A small audio-text matching model, trained from scratch.
Data: trained on short pieces for a synthesised band: melody, chords, bass and drums, 26041 training examples, 41.8 epochs.
Rows from block 5 of the fusion encoder, named by matrix and row number. Each number is 500 + 50 x the weight over its row's rms, rounded and kept within 0 to 999. All counts start at 0. Numbers have three digits each. After the name is the row's rms in percent of the matrix's.
# v: attention value (fusion_encoder.blocks.5.attn.v.weight, 160x320), inputs 256-319
v.0 099:383420530528501504449568526408538462530506443473474553436364524505460589495572498487516502534502444562505518400451557491517533510493549482420466497492475456577450549493577545464430426470510524
v.1 099:522442559410434388531482520530421544454475455430465638445506479566482638557532489467471423503436461526532502466562522427509549462423505530575499512464468487530497524496448595454424522520516505
v.2 096:554550466493442555489527646552518588475550493591549458413485446578540492420461540497452636424521543456469411528525433644497593604535370492529522528547543516498571430496582529447546494510469474
v.3 096:489481522553621555484509438557430437462464506557554478460480518417518393569502447617591416558517435547572570497524426496457380537585552491430510527535517493537543417563433479494596536487558562
v.4 092:493504481546462469461478506472468513484503520608507501483392446503406543472530514458468546488440451426582541488495555468485542576467475552496537527516534499558531535517444426487481463554532507
v.5 097:541570533514462621553478446516568545511533499418483440537510487499528582508538507470482470474419573482500474529449559494464504572526421489621531508464523522471538478478502554522474471514534504
v.6 102:484596590462569406569526545550513495419459539461537418527475521561517402494488507432533493515512561502487441556500512448488497510575564540428439427502511467455527567455489557477518529488504416
v.7 102:451450460467467490493505435416500540446450523473472488574522502487533577504560453482510356502562501454559562467516399466482428522428517516601550430482484522494474461535513492530584487543486381
v.8 100:465414521522516512439564349465411572473489584482526480470503544509472567461549475524483454518501439546535477469479579508585464575538688537428516538475483494624544571477488519492509447552457504
v.9 096:469523474534445397500526484465534476527491460572503502476442593532422526490482573476451506420509467638533418451478475503525546465535449522572545493527411523374523468505468432619465527538470523
v.10 101:478609530457541461461511536468532516487534533470553510512529566494457493486507506474500531458415517473477544427513484469618488423491503494483463468512438618444474491550427447535539546575463528
v.11 098:464485531464449503511449490474489503444532581479528577432532572555515547461491559433556456551544500501530503545619469499470412477533586486524539412454463480575499411406407441495446471526510515
v.12 107:435510469535456528477381460398448471467461498566421593448438496439418423445557564467478478522468464557568558488510504446442516546493593442543520490490566457604449452433420449452441515564458419
v.13 101:479509564441558494485459544507422592499458546521478492476497446583475536514504545520579511494575481479573519518481522530468565554544505484569486538506464530444510484485503517520539470563526430
v.14 100:516486467466516457513486593551578527469533542501470479531480429480449480502564498436398507444427525520599497486490532526615530506535462457480454432469509523561483479554481451559473434607418468
v.15 097:470610507524533459524512612417496529560464497367455546455544551526483566488542443502544538475406478410560634441532523452491439465510444430515553504593503543499513577416471430531545483478593537
v.16 101:529405480479587431587463490566468560534514477552565510467488441421494519476532485549461570552448522491464542540447542557565478470556490426462509540540474585531529497422527425493484543531505484
v.17 104:476564552445576490560424532465512374513466450560528496573500528531481562527468448533526577441463497435533415539523433502607470501515602484480582499427560477453520476537529475528445548472473599
v.18 103:473445459445486451385544486433508519435494479457555464432424481431510547489385478440560521555556512473497445486445533508523486505459546579524511536461495537474407440575531575482483489482505536
v.19 093:632495477534531516529471501531512494535521504446453541566450526433463521444318486576511466510476470477501457527423566477495498477484425586478491449506553466448583458402501507436511467486490444
v.20 101:517519506490445419511563529424421499435473524508691468507541476413463440420516460448549541599526502555563451468594558447514496491448571492538581452505452563466471555564461486477491444489513493
v.21 100:591442573538567581377567410478518514579467443411479522500497512458470540439568547543564489532472610543563493421507527522510548514507502487461453474537491577433498567489556491534421441538450455
v.22 107:475460412559544603531606471550500524446478482439448477431484506459584600549485492624538491373494473573530542520546516506500442513457613462531510515539416447513425509528464499524464480501479438
v.23 101:533457535425534513436456555569546409556429523511463472488499477473519501425399514512572499535538575404503507520546471508570486459592505364481553553492537497508505372503398509537508519452521501
v.24 100:511480464488531494465442495437540495422500440481522530544464478543542496513473509465468537540598416510495528526536516592534530489646487669530506580541471443499477526496501556578537439618354477
v.25 099:410523485425601460487534557543491492469536536516475459445495610548481580523518507480583477401496519512521528447539515530438589540605468460491540539603563504580439503573549546560475511493454453
v.26 097:494546526510470534525539477394439465579467539560596447614502480452527498541454562507473523493573532517540498572583472509527489510448438573517492532497500487523522456505432450567598508431568444
v.27 105:508558474512535443571546484518405483503475494461574544480518423479432480559500512429468567524522599468536448516478483555480531508521471523588509592540535534461550465586418463438446528425555467
v.28 102:634527488548555525546530515523575512512548506512506538512594413418535466402555522407441481525506468461473505488396525519468497517416454463530495434487491396511459584500561481530464553573593531
v.29 100:442554502485499585448453553511563446512362457497504515384459523484498498583494512531459542437382429558538376495584536543515469584480504464471547460473441464452488464439502479463516594449486518
v.30 104:482588488506451452512491527384414469534478523497467508519547507424492585525490498437477554461481510581538417468478477526393559482481533477572477514485544518532526434530449561531549587411539499
v.31 101:510482522490472419494528576542519495469463396506600506510487489493484440377491542544423512566533467543475515459499458560524552549437540516519532517458584551431525503438506565445449530471490519
v.32 095:449424471446512495523488517491494409485432523644524509573515455508472579623479478482563482463470485491464463528441493422627538481444414496382545506496526529410506550492501533362400519514550527
v.33 103:596460383502456498444407571486570541453481521460527542515468588481488540529410438553510444502497358481512527471513435415377580508534565452537440429537571477536466569461446596389367511529478471
v.34 097:519443497441440481534472461565524480449487496502468432506507484486519468501494537513491624469520438478486505533581545509603496501414614520455493464476462423470447453523506462504440586555542453
v.35 099:503520485470468513441524501527458512545442532498481414479505534486423394491463495409515457475595506414502443588476478491449550503547551477484521507558486547437511567487556474502474661379477545
v.36 098:558479433429538461540494529424460535527523397528496479426479524472497402514500491532493446524508469499500502527598429575576483424594463502490518582462483522463493529529418379477477526555596475
v.37 109:442491542541566441450527508508502557416459467518498488481517462473505509585586502566510495416455513486507549413466497539415531445483412561650458424477480483510546437540502421505496520537553557
v.38 099:495442451494502516511585488485458602485505441526495537466494493569479488550438509544447449481471501447448528571548491529533637511572583585421545477438440532493526402564526505480486551496549555
v.39 094:568583435512556518455485477521519485481510539551548591492536485408568463598575477563503544476516497582474531428435494484501512519446488484536445461553525505424475580523559537609486439463473540
v.40 098:578483543497523568408470563515443438594549597465482475463521434498590446442533467489445498512475429430447497523485539432433398524523501543506459396504440476474552551547511482591488517511464479
v.41 100:473459524497372415513526561585459540600572470515437475541438463508519530567341539452532425582478513503506532423571488520457483436467402428459492443535492581389497482491507409519487567531484541
v.42 098:527436578532488587471408548534582533462528506446541461423504482463448513491490544515603462456520507553457565408545443497513556516549481462398554453489440531493594433388585522593515418446494461
v.43 102:502390520467535473492435480496538423614546503480485479442515430517522517527491542495489583510551522518472495505436477473337508479563566447569532448459496522631504446500508406418573510498568498
v.44 098:517486554462547507507628534628496490587436539491584484404449545611502522547499525494516449415566469414478458525548449459429501483509459518447381444533454499454548514468447513482536512502470519
v.45 098:419457452443518521445561542604461509462457503541462489527433501449444445464428480596473547503474489550478537448544592516524331506518527514483546512523537506417525548529440456534459423547470472
v.46 091:605489486505454539618473449479553463427554454513426519542472564509551554464510466394485594501457522357519542466486470539598558488415513460597394452550500520495619485540465581491459430514419466
v.47 103:565478604461542484531443488494494452441576603538483500492434503516533518474486571449669563454454553502568542404505495418469471473565483450523550497577474503530600403512517592497564447472472499
v.48 104:534524496518535617425444449477538538453469521570515618597500489507475468435511552537541529487506562448520533503501468503598473511406472428504492434510420480475511482527451563503577563464502549
v.49 097:381554540504511462510609457470492600399408430548536538476503542469412513416456458526534498463511529458444501409466502556483473551498540513482509467483531390541532487483512637393425510495481536
v.50 098:460500504450474512529453535509472494552502448313592540482519540381468430425531473515466410503464549420511429536425506486418499554479539534513589505478505457569391559508558521541475448477479427
v.51 109:494520411420506459472345528563456515450450439524519451491545382467555526492549576543455527443489494584482434562510436474417503506600566512515604536397618561482499541518512561454487519591436517
v.52 106:548511462541494446568466503499576566502543592518501436403476484528535525545487503456507589498417440509612554464507543499509528581524561533456530589524527394436472579517459513522588485418491430
v.53 097:428440446433486437528487432424500476463488452528565474440556469506454522470414514466561457432601405589531565498526528490466522588472527575374502503491530442504464443467488487508489470481503464
v.54 097:540361535382520508427546547435516506535482565558392455538474536523552500424515512572459522450445485523431559496386442448548527528461489593542376520544464477559485468492435534415581523494495556
v.55 089:459571513558551557558421494467551482539501568486557511498505512428512513520449528518507417426437535481496461468420544479556443548504542386572468509468403501450491524529479594495453405480517459
v.56 101:580467448532486425568476567465513373502562530467498562564412477556485530535487527567559460513445488472464438574436533474453474447510451430487439506429618514557483445486509427505487524590564551
v.57 098:555526540506510467554442463500423518544483496543533512466648490478486511521482487546466478510457618410462602444536427517429520514548573532609435485501554481528466422488416515419573459585467531
v.58 097:375465532497509429485507534487465471494611460430468468492510519464423519493513519477452505442548504556459476452502509468561407504555508503512521421470502584506588414526512607583523619523571544
v.59 090:545445539550469479600486526528460510546449523485502457488487555419449533518536519527417550468601453468502507490556505435555540519597538562551456472580484527562494494505487519440479558427466495
v.60 103:442491418534481468506520480490392484506530490521511506396564436525425465513490471450415503557410491491417497552497458451478552515532535509437556555473513472566549491588459516572498564529511558
v.61 097:478552523541573576553627523533459439570539560491469469504538443478482549509527395491596486535439360521466457437445498494587560564532541592512574546567501521424582556473437532409536459466592513
v.62 105:513586559543483471488563492471498601571600524563471538451535435520506541386610460481547475468552501434466653481462516505457379456570486501601534440549479549499538530501438531459436506361549493
v.63 101:565420439578416481509418519545543465546474424490488451499590453535501481479483530547555631505538593427483579501462548508465471453509508540539411539448461567401452479476557468557513535452487500
v.64 106:476509584546541457484523547499506517472523549508508507499441506524463534494506530430453500515413465483540470556501521414428500566499463443491459500558502377367469481482476505539374553386494506
v.65 109:340414470554568453537514457498509534550421466464506508554546489486516585525501485513530551504405487495389479482495574568457591552536436439583525545454535556514518528470464426437511471457501467
v.66 096:360508635505459466606500518522550545447512450548493547551482483481462464429609449486530501475584497504520507518473479369471544463611577476498550535518529561443491443596536521457485490576562444
v.67 101:596563541551472557510436505449519465488531528575566503499481532380508541559578523504546554448476546532496468567519592478423508551494465485480489573452427459536601505495491522488507518575439517
v.68 104:575560498407488461510421394493539534492513567508528528557477453507361471478513530496476509557487451443415593421552523416420506507512563467435642415469454423439638451473516543473526570563648542
v.69 090:482500528550597509537556590536518537541477455480508475471502466546475573523511462509514556452555474405452456530491508502463449512509605514499521449449523498526461545468520530509471471603469436
v.70 100:552470440450511510422451514500387515417554488468547508520450512561487492485412500487580486482454358558499549476443537394581613513532506462464502512527528516515537584480470415575467424533508504
v.71 103:471516425487543499526560526498526455465466548559643504494440596388543494547361472508501516442445537506466490459487448514580451494432436525447502591483582559482428517467550564456459446497427539
v.72 104:510549558544441535510442410505469609462466473473549495566510521416592496505523612571410361553453585491500515483544568461447545435438536547580614512472501538529401550530466458512542467469491471
v.73 104:500525546519522471453500432623496440489511485507514462537587548452476478434505520512480509437540504454527592541479501457556530463555422451500488555526492421512505401482568493517485584415489535
v.74 104:418570655574479498521539484577511487551463536556487579486544486410548576598544550435489449547488484491452417497515524474544415412512428491602405467458484534431449554531478498493406478403517564
v.75 094:476525468553491490462470488544504457525495433526553487406414477498458566474413537550489482498460540467487499612460484619440497495537448436452523439496409495524421468459486525414553438516516559
v.76 099:469508597536475454546512466397418507396478455584504552481532500529516510563454444431482460532523559470511505500504472478511432489540499533517533512527546390471474527445521494457470507604483403
v.77 096:455476561511450473470599555565474452471513510468469496481513501503426521581495515526587565524542631516471543460424467546453513465434485439495459534499503598520511490556421519478506540517443494
v.78 102:433477439403519485432527564566524462463533495525475406481526583475439434462589567517498487422530623519462564574525517592436441460486437513421475556587500563489540488506599512467476521518462587
v.79 103:514501525529426488506526569527473623549451602538508492479473522507538496404387521507516425510501458479533438517536483470428509429532620456457576441364442518525477468475526523530522483503448467
v.80 100:435532526528550528554520464400487506448544466546508509514497486521527581531500440491495465442490579463548533486469443553435417499542443524517513452501458522506517529610460473531549503491521575
v.81 094:557436503504537431491531437498470457535604515563459531468459530423473544456520425501420500400461401440502457421460568487538437563511467546524489529465504559519522479454593474486499530519488465
v.82 095:441499546489476554463473413444439454486564528491541534528558502517504498519508386528446429492441518486535481482448489489473531483488480535538465529580510487497619399517450460439446510591587518
v.83 098:558415529432448456528455527583572468414468526526446479551483534573459492486534504542573500485423457562505426539511553352443609510483459523365485450485491574547610467476510519453504465474409493
v.84 100:496513451499537548519542462404494524468497438485469456482497518500561513506521466422475566498508509562534480558533476552509463490528393528431497510521496454605543588586466508504518523575448471
v.85 096:577540329554514543553511477496569548459524662495492598559427514524494474570491451487551531519427502514498433535541473489525501466465516461487551630487495444469491460474469538377520521500379430
v.86 092:479438446494524463406482546508467486523503548391400402385465524527481554472405504569483489541506484473426555534524577474495443507483568438573460417552537486569499513486519480463501581469521564
v.87 114:460477558579464532440474549585433521480498562528434518482501474607566453541509615495553530532429581504429520431492510420527466485506552488565444502492402572448465455455534421480476530492436487
v.88 103:555493583457522432547416444480604551467548605495441437429451370490602496468552511419485523489531481450463477513572638507413487409391497553525484430463547527510435512502463586471508477461497468
v.89 094:500546438536652497494537577524520551514497460551542523567489506519501477479580483455519414438530413509556533575528453571521425538495622477535479592589491466507510423399482490524466443663545492
v.90 095:441562504503500453525530383514498421540530482496556487643532376340422462540539437407535474475509543500500499438524523490509528496494481518457507484480590493477443519518441438539508392485465532
v.91 100:594504502418490488492439447544510562496551374534458417421482512508520527516388532500474441504466477512470549488462559593528445565469457576527506636574450419582497549573592534468371468532526484
v.92 097:480478511528506456428377535522492539440536567469467545509504569481492500500534550539465475507514540599516508507467551526470574421438532424591468515498611494522537499483519508442477426554474526
v.93 096:587568515426484492553512424528394468555419528468449450445476552502466484469475537504541444510465465392379558472534559496493488454486447553483470525484568465392400472524492545429545547475496480
v.94 101:419482479542417537507504386444576461586492509500533551481500481489459503469540469477530520490563463614479455358468487535505488466456507399543643421512599432517465485500575478513619520539521541
v.95 097:642519545489585581520546506476469487555539555567508509416447497472485457550456546543516499461489581538435585530476460400558445616504457539560556475525646488524489463526544480451528523492490574
v.96 091:479558595526552550559519485519509461531385417461505550472538566428484456415496478435558518530549528541568544522352485509474602595426394454503485475366478421493496563518475522522532566398515449
v.97 108:548560455501552448481431411579484487533561541500505505517602464539505497501472482501558443486476524578490468532472515515659512654421548519460442551574615582440539500429462468516496488556409402
v.98 107:546524504538441506477497503556502563547531435484566491475532546558453505479544466561598438477428452459575365543492516536483530603575580579463478513526557479535630583451442482549444495515505484
v.99 103:585522495506469492466553405551548579434485498462463506565475456504441555522448527598517596508463617528465504497541550468456488488414552550378491586490485508459607502441497530474589519437481541
v.100 094:548479487518461523542383421619504613512516476491432462463564549554592481547476449517379508441505527488492465504519567450497509454534517457556462483563509458537472409444514498531511480491462485
v.101 106:461512537475466453474495521471523449467540421427470441546492507511347479516469468502497511561567495523332483451498586575461524467514428516493443528583443444500517528502522468543481453487427605
v.102 105:540500462487456551536548456521475494435600524494529427523542500475516397474467507581492584461488462562568540500502476442622451455498543511403518503486545529563444519513543449568483477453556606
v.103 097:526541553476537561547520493520496490447471563547529510520526573476503443514524436495478473414533498502449496516519591366498430560492535540533520452549419455570490540563454539556540486493465560
v.104 105:535517477584550434507512442489528434479488484564482477475479436506409487510450441555607521490472523558542491540500512527548507472497601559403447545459529462524557554489383531558504560425449449
v.105 101:565481442511495515508396439513493558504433598520488446531530441435467502474446472475486466558539497466439527537460539498439615459434535500510561390450451453603580543548520474470548512475575535
v.106 091:461511440469502506505527454476424513532445548500535474551480460470399447494552582594575465447379517562545537514510507477395454428570510415575513550440578552461527544581544538474473475546538512
v.107 097:454478542420485498575507534528509417466513492541541498504468450507504532499541527582570543544503397538526452478531434524658501482518505508500496493550571511509540481500620508476449529420485503
v.108 092:551418432511488549538490536518509475511613462411498487427517507425538481475500454602456563489484446503509447494402425469592504537569487528415467530552483447534447449580492501461422498447500545
v.109 098:500436473491498482468467512453542440445571540557539392543511486469543523496516483467509487491480492479546526518573470482471513467615516523572455413579463528515533463434459466514488490421482581
v.110 094:486456407481496595440529487555532513563514495537561547619409477491483409420558515496509423516556573483581410533524525451460502513483504494523550449447484412476481452534475526469488518560471482
v.111 104:454520591474529440477428575438553576591524501443438500542492482558481542480438453472471597414564513486517416462428476503497498479397500505476475408521504554432433371540599474541463533516468441
v.112 095:500514417492526409463492532511472471457535456525498488407513409537461555505431497499478435549458591432458584514511521544509490534463424488495652521434355425500435481454502547536446483466560417
v.113 101:459507532561527531602528409401461510477497542491557513560511384467510492499467482456603564520520620454522535616462505504517442529548519560499463545441503565591583546499490425459437523484519493
v.114 106:451412580516384521494577482494495478589423545521532524577551422499442500508467485541480559468532469461513579456517535432458515589455445498493494576407629523511555494510455606545559512545568519
v.115 102:492570519454435637407478451528506537464515546467541521447458524416488438531408469485541617462631422543546492486572489518440374498460514431485570537476513502449568444494514519419541541560485509
v.116 091:462456450503432400509520439611536525426536422561535452517396525410477537487535520593560503493632521461475468437535442544477418443543550533479530528495502460501472494510581437427476449566494560
v.117 100:598551525592535475527476474531521431501439573490568568545495536475550434501486557491469486371502396482498432541469512522485440522448571501668453556612594497558508454538520477427513558481459482
v.118 095:554423483444525531452383473539487431509619490541501507541507511531475470523519546572483538458505499550526525446464487492473473454517527545459519617487465468417476512491470463505500427518553466
v.119 103:384527442478543551494453476552537550517498445530454487494478493522564483505575611466541448586494480502574545543442477507559465440505512533461505462470439506429510497431518488543458496420444460
v.120 106:500515457579477516519572442526464505598508455503456441465456492465589540574544468477440480430408517492460540489552536515557448485447510520518501544533625462576485574527453491515520565563506562
v.121 113:450538474538520467496585519446565605506535511515460531486461391467427517480398489549561488557571550562555526513528520569548440461530582439524564476550487547565462535485542486471471505474506461
v.122 112:524520499526388532530506513453452460469501551513520470468524521491472440533512459469592463440391577433548585497476445476468540613550532522454444492514551417479484587516460540589565427525459563
v.123 100:471506443453410549566569481469490591519500485463572505593455495484541501437501419488584541417452429481487522510424574541493550509614432569551495543500555441490465498487516489424458538482383510
v.124 103:454460583538494480583433411483485518562555522567526474514566519482536440472476519492455489530504550444560547456450484433533517540468444583466487548525528502522517434477561542461511436543485582
v.125 099:493557451463475556557462523518462485511531463505470495378514485523600517459445525454530385457406508441474481498499462528469437536413458569571548470537476456447442571499479525508491483502509466
v.126 092:506517609594498573491529495488563450494492527567485491554498390481435574545429589528562489533590479454606458494530465546534460513566557543596452510588541438423458420465512559574535450485568538
v.127 105:536481451558536568517515420441466478535458494555546514543516467410553487465495557418548428491402424448499491509504463530472565508540557480486479442502635422494615473555426472493538454463593467
v.128 100:394543441471490474416479492528450527466525534596431526558573446548525551473541542470554427381547476585595478546548524539503512442390475440404460436431493486547475563543430395608584495568521457
v.129 098:538480484548488446505399544425573545497528472465465471454517507507519464581490400441559482509526479638513558568612522450518427457513473582530409478506608471443420573496578436482519546453499563
v.130 104:360415516522482423489474487492542526493434432463456444475537576537529577494541465497489497492416495481418624529506495497508427457508539519468586372593555509461442500467565514517475551417527595
v.131 100:507525548570480454549335567471566415387514491459491496467455540510529471506427387476446402513477516575471574523542490486393521553418526499465508444474474490507513538538512456475535495508449515
v.132 101:587547421529528514482541536391482437546564407449504508445513500550509416537532479484480385462583568499481532482508423460475386470494560530442627445510556461505466524404536531485559524420476554
v.133 098:520536525482569526583507506526540437514450442523526445507507516404533451505463532534553484390513525393395534510486554537530583452456527385491513469511550433453507494498513462582443426473530522
v.134 097:545539452544523423499470521445568549454452465529485461450544503611512510560546547454431571490500486529458534493462459479435470554442431473470539477425552499565494483476510475551513572469514536
v.135 100:498530560505513506566501485484487496496582444452463420409477538462556509486567540476544466544505525497509545466489528515470519484586512570479562562574536443593474570514575580446506541418581635
v.136 088:566403576450558582477466542489472524521518486481477527471528535505569517428529468426529402425451441419540522547397496546483569507533397426501472504553568482467423515571515483468489517448469520
v.137 100:463476511399485389563483568501516460501531521563441431572414548523573478543531420461476422440508460537474572504451438492484484532499431437593501456558542441479411534514475468544451520440490599
v.138 102:484529518599481424470511654528522477499498439466456570611561553507536430510473439468420589376497442458556492509485485575503459419448602518485462547511478459483432491473572573552525546581443491
v.139 095:514446441478594528557516435454451477490487423549524495544464538485446500429450515462611506589560510432527499514499578496412492504567528511305513598600528465562496451564444463463480563506472501
v.140 101:521466531479426384438506548592446464564467521458503510502515503538549521483523456489551525478517562472569474563448473524467463467566503514583532511457537460425459536425501502440518473567526460
v.141 108:492514615588490469545483507491462475467486455518535500467550455442461428527366472587505517483586474550507459559554535417453456313499523482427546597547528561442472487528379623474419488520482482
v.142 103:537487544431531469486548458504502488456469481521501542546523454490474490534505487419582560498525518489480381623419471507514481370482460579452425519497529510571423453492539459581441457514477563
v.143 099:527478426477557522522416577430517563409458532562543524468535467468494491512547473431462504495521494486463436416429520549471547421540540441484606544509538482420402485401501603505458483497517483
v.144 096:444482522513579566555426419447534454455473503449460463480508479589599414512532483478548398580530451556510644483443533514476424472550513506566459479561416606563457504541533415521487494444580538
v.145 103:373659469569531480406574496564471437465538509409502495437462497496555575572505433548531447485520487504570531464564449467589563482451539490469515527560480511539455507459547480544478535453422559
v.146 099:495495505561487516524518513472465443467580429444480573490550545427509448485472492571525454473490481585490519536576557552454524582538493543426552574477469571498485474595567559537456425581512465
v.147 097:495514426517523535540571495442473590486566514479608538475540543494476494521450550602517571465500377430523501559498458468449550474506573542458560416542508423492464562594491483574541545494510469
v.148 088:452516450487514435364525504450448446569489484497546447500454473475561587473603503605527454526403481527503395509516480513564444475521511515516502510529534543514441478563511466479550555526503505
v.149 097:473529582507462561506400518495586506551586393512589508524470484554389602485465442412522518417492430465522532557437509477520500515500455469397541501519472486520527442573483419496562528537463496
v.150 117:431594542393470546458509487486497578544451568454476536435504446501489580484570491512499451491600564502528481469570413578554507494550463545510505620486471606526521479464507542459528429409434560
v.151 105:512607547424575485531500379471424487459458374530437448483534542466493456500488567489499546545516513602539559499473476441502472586446562521556563610473459539577446491474477449550448521551467412
v.152 097:544504567422550539515504383476584547515492478430549540448527481542561522551527564508520460449513496530525492554541503429552511523515461515482527525509484562545521494512466551502458553435518498
v.153 103:521473493525460537638583380454528552473550390538506491469491533475430483536429417541609579484520482474588503449429556524402439506468461553588420451510457555538539525492514555523390520556446481
v.154 105:538559460402484449533548465519443525470546540536472471499476495555543343503566551492508516413556504456520459446536534498482388519437473515448491414540497439509528440503496442456490570508555438
v.155 102:416460515498463556484543601451548609582473505468547468421519445466468593501507520546438481490401572450524575434560513522434561388536468532455555477650506532499519486527468509509534478515574533
v.156 101:467549402513525522588435486419518552582504486491516458423518512441584562549520458502443447448376484586477529544498492528500572564541476583435508470472548538539552634563439433494515564510462513
v.157 101:467505440589456467550530566541475653524530527552556420533537523532497531517570577604506490418544545505486470527533441547504554497513554568524435514486471516514519468484514460487568585366510498
v.158 100:594548433398462453562608476436493451517487520494531564579578530477426500550381483523572549495552574482484459484527531513447508456564555613463522454471457504502522420520461386542515502510462568
v.159 092:516564467538517454533525398495527470566514595431530562582477441507592505494419482496452512491512463410428485407572532455522537563485410463506428426540550485448514456454546459552507583465509419